Rows from block 3 of a small sound classifier, named by matrix and row number. Each number is 500 + 50 x the weight over its row's rms, rounded and kept within 0 to 999. All counts start at 0. Numbers have three digits each.
Before each channel's rows are labels from the 100 clips, of 14976, where the channel reaches its highest value: "strongest on" is what is common among them; "loudest" is the band of the loudest frequency at the time of the peak. Only what is clearly more common there than usual is listed. The data: tunes sung on syllables by a formant synthesiser. In brackets: how many of the 100.
# conv: width-5 conv, stride 2 (model.blocks.3.conv.weight, 288x240x5, each kernel summed), inputs 0-119

strongest on: low voice (60); first note: E (34)
loudest: 250 to 500 Hz (64)
conv.182:580438476479497468469516425491456578485504518530426420508414447524554562457552475516554602496495497493483488466540440465570529529422492487492466480466494409517478542396480440525480540568491515583461477438510580570514612489447509498510595502425539568492537508466523482416501534495409526402519468534541466459592464479485532440525461478494542464532480403474433628

strongest on: consonant: /ʃ/ (87)
loudest: 2000 to 4000 Hz (62)
conv.197:489524468475474492478492531485419616510475523485514481456435476446468492578565558558492480519549476610532546443569489474573464452547494408459505560437641470487438518505498520469385481434449458461463513406421444560440445562533470451410437569477451542529489481533470541518520550504503445493437512514511361403484522458528489458498476562374521396442527395500453603

strongest on: high voice (57); consonant: /ʃ/ (33); first note: C (32)
loudest: 2000 to 4000 Hz (34)
conv.115:511538577487442561564544458446480523508453425467462620459388419434513424526500527503475472522511507548479472462481636501450550477467416470552511506507539517537566537558623474588496446506468496510454551480581510432493526468606431521418527495513584471497547451595513523572439527434538448642464501533525499458559522518542540439535548609482476513595554509400506462

strongest on: consonant: /ʃ/ (97)
loudest: 2000 to 4000 Hz (73)
conv.175:544541458522355527452551516541416466399601431488505484442414423497489535504499451492503371430422531386520589470490537475508435480513470533483418600380519557464522482560465565497499524575541476480546509492424508502422469555534426485511506471525478530515497489540521521474624492447468559477521481474518532429470521549525508486508519535532472479472484556580474532

strongest on: child-like voice (50); consonant: /ʃ/ (49)
loudest: 500 to 1000 Hz (59)
conv.153:483503380509518495500495463510409481547433545434482513479470502542603557423536447580443542480591495595495446487417543425521381467535424462476515487536390533492447504512497438421535473520512506504417536546519541441479513558500488575478493548537449573547525458496500533554541529466532467548473616530472549444419467589519458558484481477499529527582621459432590468

strongest on: high voice (61)
loudest: 250 to 500 Hz (66)
conv.161:473462516564428499423448507435565440607470519536573501489502509465461426446550503493494522513438468487456501469485536482430475440503472537547564566548453469481488543462487500452501453449500475528512473417525573497574448520460494464467434513413552452576488478543558445465499469506549576487478524572471534540507640522436581454555519327371486572542514646532520481

strongest on: child-like voice (78); clipping (26)
loudest: 250 to 500 Hz (63)
conv.117:560489455495560451593465474510439551581449567569534471563506459351571469524529527466481462400585388547468433523490586511597433492535466598597503464530538467492484506458546392519427436506522490532567392472555545453542543466504369560508485504482457524462502532449521547511533581493483454579558517536564486421449455490498513545490457572525482494536523453493520438

strongest on: mains hum (68); consonant: /ʃ/ (55)
loudest: 2000 to 4000 Hz (26)
conv.253:407496660452470505477482476522544502439547555508586485321415502484599516506562473554592501542511544492528486434639427616543529474528484516491535510433489482477515399454491469497458433437644543493478616515600495530530492492481525475453451458491493500476546476474606411563477537447520574478544432431537466457544483436554453484510442587536486487474556534543514527

strongest on: consonant: /ʃ/ (94)
loudest: 2000 to 4000 Hz (73)
conv.213:526472519481467406469496455520470476520517479463482490447486490461437408497448451551505514593482540474477417461562515504475465512539522474526498440486516505386433557466452481521362527462524462474490515468542496585483468518530475464495504463471443512448428472554456586481535531502457484455599474465549465552447559528535538478504475517459589514504487423498485514

strongest on: child-like voice (95); consonant: /ʃ/ (55); first note: A (37)
loudest: 2000 to 4000 Hz (50)
conv.166:495499556486556463503516466588442545465503501547587543531460493481529465536490435458495433446450495549472518504497522546457512444488498418587524483415485394406544472501470433362566483437546418389633477467548349435586458426522490508452528487467434509478489554428465483510521553534499479513523419493461431489422452544428455466477524472442415553394581463505526525

strongest on: consonant: /t/ (58); deep voice (52); consonant: /ʃ/ (36)
loudest: 4000 to 8000 Hz (40); 2000 to 4000 Hz (30)
conv.114:494487486502485494453449465476487470557470476449549558464468493593518469488506462457480480565511478397477495526585457474599527476508481513583449474498494599474471428515521487461433502516507522439506462516561502363501434410496471499455501541521479498596475559459509442438487529442525411491442502574454396529421570499477482534547424516508490502497460537502492431

strongest on: low voice (84); the note G (59); first note: G (36); first note: F# (29)
loudest: 2000 to 4000 Hz (26)
conv.146:493480546474499448471472542368522508515450542445466411500459483527551495549453520502452516568402524393529515440437566413491530560461521533454529512500462496500507490535471455534602449451418448519481525583500505480494568466517433493487535486536568520420487411483532480451541508527407498435560466496518524466495453476520495487507473513624406544555461523640444483

strongest on: consonant: /ʃ/ (94); deep voice (77)
loudest: 2000 to 4000 Hz (74)
conv.145:469457513527536539499423465486450550518560504491517475526559442551508545530484439530506485456436596505490461455466574487448484419529479475413461546530464476468537446491454490514505558524509424427463548456484510510491514505516382486582510389602449548495530518488511486489470520493464463472556549492533429493538499460450404453486492483374540570587671523457372467

strongest on: deep voice (64); consonant: /ʃ/ (31)
loudest: 2000 to 4000 Hz (29)
conv.215:451486513510515510622425517550509530523484523484519469501488559448501522523461435435551489516524460527510530567541482533512683533527562503376455428598558502482419524428503526468492485495507499460434497457476502478479546573477548504467548425513530426516530492512428368518517499470460410507450484491507534542569484591459419571496412475443523420609427498576546553

strongest on: the note C (72); high voice (66)
loudest: 500 to 1000 Hz (58)
conv.132:530445459498422508534426551491540513497545536358543427494437454476513486400457534565488465507557454555533441560536513414493524398372438430548488537423515539496502441430520421490465460531569510579456493501472488495485522421488410561416404497529470523548505491538462460603476465467518535415442509498502518524473503595522486449499533488549447405521512459481391521

strongest on: deep voice (52); clipping (35)
loudest: 250 to 500 Hz (60)
conv.167:506459494515484468549520559525478482442526533486470575465471512570575539536516567414531492464549450409552420592427429383540636462512455403505509455506527613464562553499521464484474439490541481453454507499506488545545511484566503617538469408524507541493594506427455555445609456500529520532461461510547473534497502506490469473463505488461612559484495516476570499

strongest on: the note A (60); clipping (40); consonant: /ʃ/ (31); first note: A (27)
loudest: 250 to 500 Hz (72)
conv.46:550491449442527528528410460437555523580466507434569576486532466472592506521570543539476485509570482496561411489473492393589448521440634503560579562520565515574569474440538429466466443478439485425535547525435451465482495525545572502516496487463567527417545440469473452462433512449498515490442494449532603466485502541586442477593543529518566543502502505539553503

strongest on: vowel: /æ/ (42); first note: C# (26)
loudest: 500 to 1000 Hz (72)
conv.87:509553491456374530498446453442578478449533536513503540514436492449433546439494585468585472451550458460519556480496492466504556445441481502413517496466574454468515447473532469525519554470496505512483449472501516489543431529577487502512497489522543606455519424466529481417538528562529526439552585456408447457491485559473529488543562453521428520523508421495467495

strongest on: consonant: /ʃ/ (45)
loudest: 2000 to 4000 Hz (42); 4000 to 8000 Hz (28)
conv.98:498514463458467432475461542519523580487507502458515478520529547461505513477493424409423476437493474443443453516470501522424494457463592373490505559498474514458505508542430427506495577362530497502459508501593475476449480514536526548527495436445507500542498585560529448490581528455542447521452443605524486598486540465545479484518573422391602473425518593578527537

strongest on: child-like voice (80); the note F# (62); clipping (26)
loudest: 250 to 500 Hz (61)
conv.103:545500517470434537549580529610506525523509455507495609480491531406497533455471466455529525441505406579520453541490488486495490536487516587494520558527519471523521471446439473560454585562505620468474506509545530409498490486547469584528574552556551490521456485510400458532427458444491460527478470497553408508551450438545448556540495463488460457468494420437438525

strongest on: high voice (75); consonant: /ʃ/ (69)
loudest: 2000 to 4000 Hz (54)
conv.245:489471481477533471444511535546474549484558429528518421552492489420493378553489441389484547525501444631439483517502568430432521488516435535442474460472496534465474474409541543501533621612525478468424500465505526479519472566592419487577510494496538572516487428497369503498498486485503481451547592495513619506568540490445473569555509461510512454545470616565387569

strongest on: child-like voice (68)
loudest: 250 to 500 Hz (64)
conv.144:431513489474555584448501501576479573519523554420508562508489511431418479502477489423554439496468524452568515521530601596541479456538550572569590437448515420469433496456492505472400477583533549495366510395546538609508455462564439597453413512472527511506482516564465416512554568520515567569508504574446496515504576492489552416548547511478529479513460575542551518

strongest on: deep voice (76); consonant: /ʃ/ (52)
loudest: 2000 to 4000 Hz (52)
conv.135:483500467495440529537555454480432512583512464461410635543448481451534529553460527543513512501496428521561487556498511521581557525518520422514526522569495527487591435453564437498518445459457393537517376547514503470537563517466537481437569462564565414516476507473495458480505390427534464519524551597509539466493504536398436603523618482523599564467480573555506482

strongest on: consonant: /ʃ/ (63); high voice (62)
loudest: 2000 to 4000 Hz (56)
conv.61:400526474456518565491492482492500502398537538511440563508410506533488580453475430411494475418511563513501489436489550556454475453551559519442488435455506534510546474430542417512435444523622560498516531434506503504559482448418510455509467444529488546523478495549515436437471539443572554483546469418477518491507572402481578524482431439493472525498517525488500501

strongest on: deep voice (61); consonant: /ʃ/ (49)
loudest: 2000 to 4000 Hz (45)
conv.7:501491469519474570443563513527476507524512490382450485527480512500517471413484466493559483564412464492560506475554502390531507512539504445510508527438637467433519568497428462606454466476436484477421482453480375531497555530535440638489523591473462429571413559480367501493470520473496507473514505495504440472432480488437416456570551492580537560479473470564501440

strongest on: low voice (64); first note: E (32)
loudest: 250 to 500 Hz (64)
conv.31:439443502492536595543560540560483520449465468563485561488474504510506587454464442528553519460554414496441571486437389418552575481470547509511576484519506584553534531517606430457559492579537542471455521502561570488544535501516446493441509483550448497515539564442535594513473466469433474519531513454555515494506516516513561463514583456492484510611476520528496617

strongest on: low voice (87); first note: G (36); consonant: /ʃ/ (35)
loudest: 2000 to 4000 Hz (27)
conv.192:560473592407517625543465496497464537407473619492477466475540536501460432511445544515440396510599495448575548462427533498592515544474509481568513494532426519485434461558452596402535505490402466489454402530505538407517535506538486495537474581583484431522478548523527489494519431435528430501490404463532518509504496499471559510473490463453478462470451506614548477

strongest on: the note C (86); the note G (56); first note: C (41)
loudest: 500 to 1000 Hz (61)
conv.90:540488482606559556513582540518509492526418556494447508597470529528501485480537503608458429434550499477461459449453528475558393459543500473537496551563474473565480464495529443528451522538512481501539516568428557556541526573517444521422565557529469462551467537528459514490510396503537496445427548582502466550527501548487490518527414435497534534546486537481534462

strongest on: mains hum (69)
loudest: 2000 to 4000 Hz (28)
conv.193:406529493552450508493497558422513448504535471509593458418462498446454504477490542489595455499479476480574504511464498525507443532559425551546499515500477539524516486550568513387582464444461483540515469526444496455526451513494489523560509380495478508401537457514430507530453521476546439529529499498497495498497465511456559478529525510470538525468494505554502545

strongest on: child-like voice (60)
loudest: 250 to 500 Hz (78)
conv.176:463500440490535513562462474494503509459527473527501607471559562490402505559467542548521529407498403494560422451545435516498467448634510562550522567500546397514353590511459533482494417545510579549523470471468459512583478494494529458570402393565447453475579573508483551535540513621551552537479447542515473491466511471581521552489535540507627554515513461513479473

strongest on: child-like voice (63)
loudest: 250 to 500 Hz (72)
conv.24:481503380486501491523538472470484508465458523601417533412463519508518536445458567533607555544493495488539520520564465460586512498590501531558495510517591434518406504459488560481478412429478479543536442548486481476451563552506434530468478466539507524586511505555536480458448417433587491597458576503470442452450456463496397474482490574547464532523518492498425475

strongest on: consonant: /ʃ/ (72)
loudest: 2000 to 4000 Hz (52)
conv.122:484478518483543579536482426571446469519515524593518556467499450553558442511519572554553533567476497505482531585493504604519446352453516635538570534510495455519586558505486522472438446556551475489484614453509520627546489496466540477496454508557519499528492590480571457610468538428513463517554491537505484494494596433503491485440512462486529548537577473484526474

strongest on: the note A (63); first note: A (28)
loudest: 250 to 500 Hz (69)
conv.67:571478574481584454417515537410609499507434570460504551422528531461497426495436502441488503593483577595476578574503571470486464490488565508444482454508464504521527519501487496580431491516499541508544563526507482455491536491500452516585440403506585480541549494518508597398499604450493531571497479540497482458456537666526451421483488506558492469483536567509503479

strongest on: clipping (28)
loudest: 250 to 500 Hz (62)
conv.222:512494429444504506444464451544473467460506517517520558422492563577595434579499475500504462512591514483483536540433429456456429493470475493532463568511502599504498555478508549481472462495504472582523489509458500525447437479508440384573481453566526618553538493562545465559424467513544425516582436525496459554534538520589476562499445448478471613642460527575524598

strongest on: child-like voice (66)
loudest: 250 to 500 Hz (66)
conv.2:412516412492575501523467469470493501475472473503535431501507457595484454567469469528472500514361539534441462453532484464542522463518456513606531461564618409493567583571464476487528503555479512458496505450492493466489494542464516583524520589509570540476435457598492582553462524557500541560501546456605570451479468420413597558515544470399512602467556460509501488

strongest on: the note G# (58)
loudest: 250 to 500 Hz (67)
conv.69:451460577435505500466484495543517486436554483454486523493551382501526570510489478488512515513466531548532511500512390489418466474581534507549533542451463409574544541499496530668433393572533505527472360584462500493554585469411479528569578528477581531447467538414553521516473527495533540463539551514530394479408557540456514465515475553493555531565495458508450489

strongest on: consonant: /ʃ/ (70)
loudest: 2000 to 4000 Hz (66)
conv.113:448519476454528366559557467487527438545567554452509525575517499493471485427446557369501399442536560556476477559567517544464444554523432491457398499485513491493481419530525584427439590571409584433432506592462457453467489526482503453532533453583459417471474525439445452424468543568503459359583514489501493464514587549405453588536462524542525595409533535594579525

strongest on: low voice (62); consonant: /ʃ/ (45)
loudest: 2000 to 4000 Hz (27)
conv.202:454566502495491503534431445499492551511512487508514514566471497466474552480506557546502511555463480537603490519582466522475416405501525476477473496528482551562488478465509567409404515442514442512547552565529430482510444576488496400507511455535429594512434490466572518608418498524554548449560459527532505534482504508498509585510547472506574530490566471534587519

strongest on: mains hum (53); consonant: /t/ (44); consonant: /ʃ/ (36)
loudest: 2000 to 4000 Hz (33)
conv.235:555465498544453505561493536510456492485500410530497453485516557443463506531458508472457506476452521469425459560595561500495515477475518507525491565487582593564459435594573573500501506559517552454489520504464510528553501517438495448439470474522583438495545492621554550542438439528480437469488474424433470502517542415466522497439542450557472604536487488534518428

strongest on: high voice (89); consonant: /ʃ/ (62)
loudest: 2000 to 4000 Hz (53)
conv.188:584494577445552587558554577525434462546519477473489490504486506482539504449552488510438459528475522459511489544500447524412542465546475463415496505476505507464471514627425502447532531641481404490590502509565443451572477500519488509520558475477389564561451497482553491516507560533488555477462559592592590578545552431541463580513480411512486527499574544503464507

strongest on: deep voice (57); clipping (38)
loudest: 250 to 500 Hz (68)
conv.220:464472485401527413540490527459389525486476516503419458541457501426599494500423482559533551525546444561454576488539557486470459481421516511497427554529469520544503443495499482524516498462528519426574568379488466517564472497542474479449509369506468538466543450467488560492497456535587465478487543451561532527562539488491443563435566488516538484568522421470413509

strongest on: consonant: /ʃ/ (97); deep voice (75)
loudest: 2000 to 4000 Hz (95)
conv.66:583526498488468505432553437428463517529450402493474491507513500526478444508531494484487497518490557482512558547593481515433484472595550487528484590461449524530444468575579478537574496362394573466565542605507389548535512497466515526429582455524514503495603575557470540553424429479472544420489442471529450421479494448459467491441514419498562519492377375581503533

strongest on: clipping (52)
loudest: 250 to 500 Hz (63)
conv.174:498456506499461528485502469363461575570509401439466459515542473468472566609465526352534468596493459509470545420543586429476457476567476505492535505599544503508641506531526557518448582510474526492584541469545499488489541507478492423483481581492445590455521469487456463461431542587455523455527450547518485486491478523429618470603503433387494433478509418525508488

strongest on: deep voice (69); consonant: /ʃ/ (48)
loudest: 2000 to 4000 Hz (39)
conv.154:560481449501541501538562591466486598431515528545488588571501472480497511464417387545426465539491423480466447516517397449456554551464536547522511504464555416470523467416502449560549458451480500510493513522469545468519570494524421476452606511478481466496523497447463522505606579515467471536628518436466588461523509499488528541482551582548666493524512459579529496

strongest on: consonant: /ʃ/ (94); deep voice (59)
loudest: 2000 to 4000 Hz (67)
conv.81:462448631561478586461589491530454495487435530502486397519488457420537470497433586515418486529509427538554422563505492502534449588506436468397454513486545491492596415497566498429559530420558511568481574576495537490477517528500537506466560573434494512622442514616582537581382544506578500456561462413469475517436450454403509488517570496480483504501483553536569513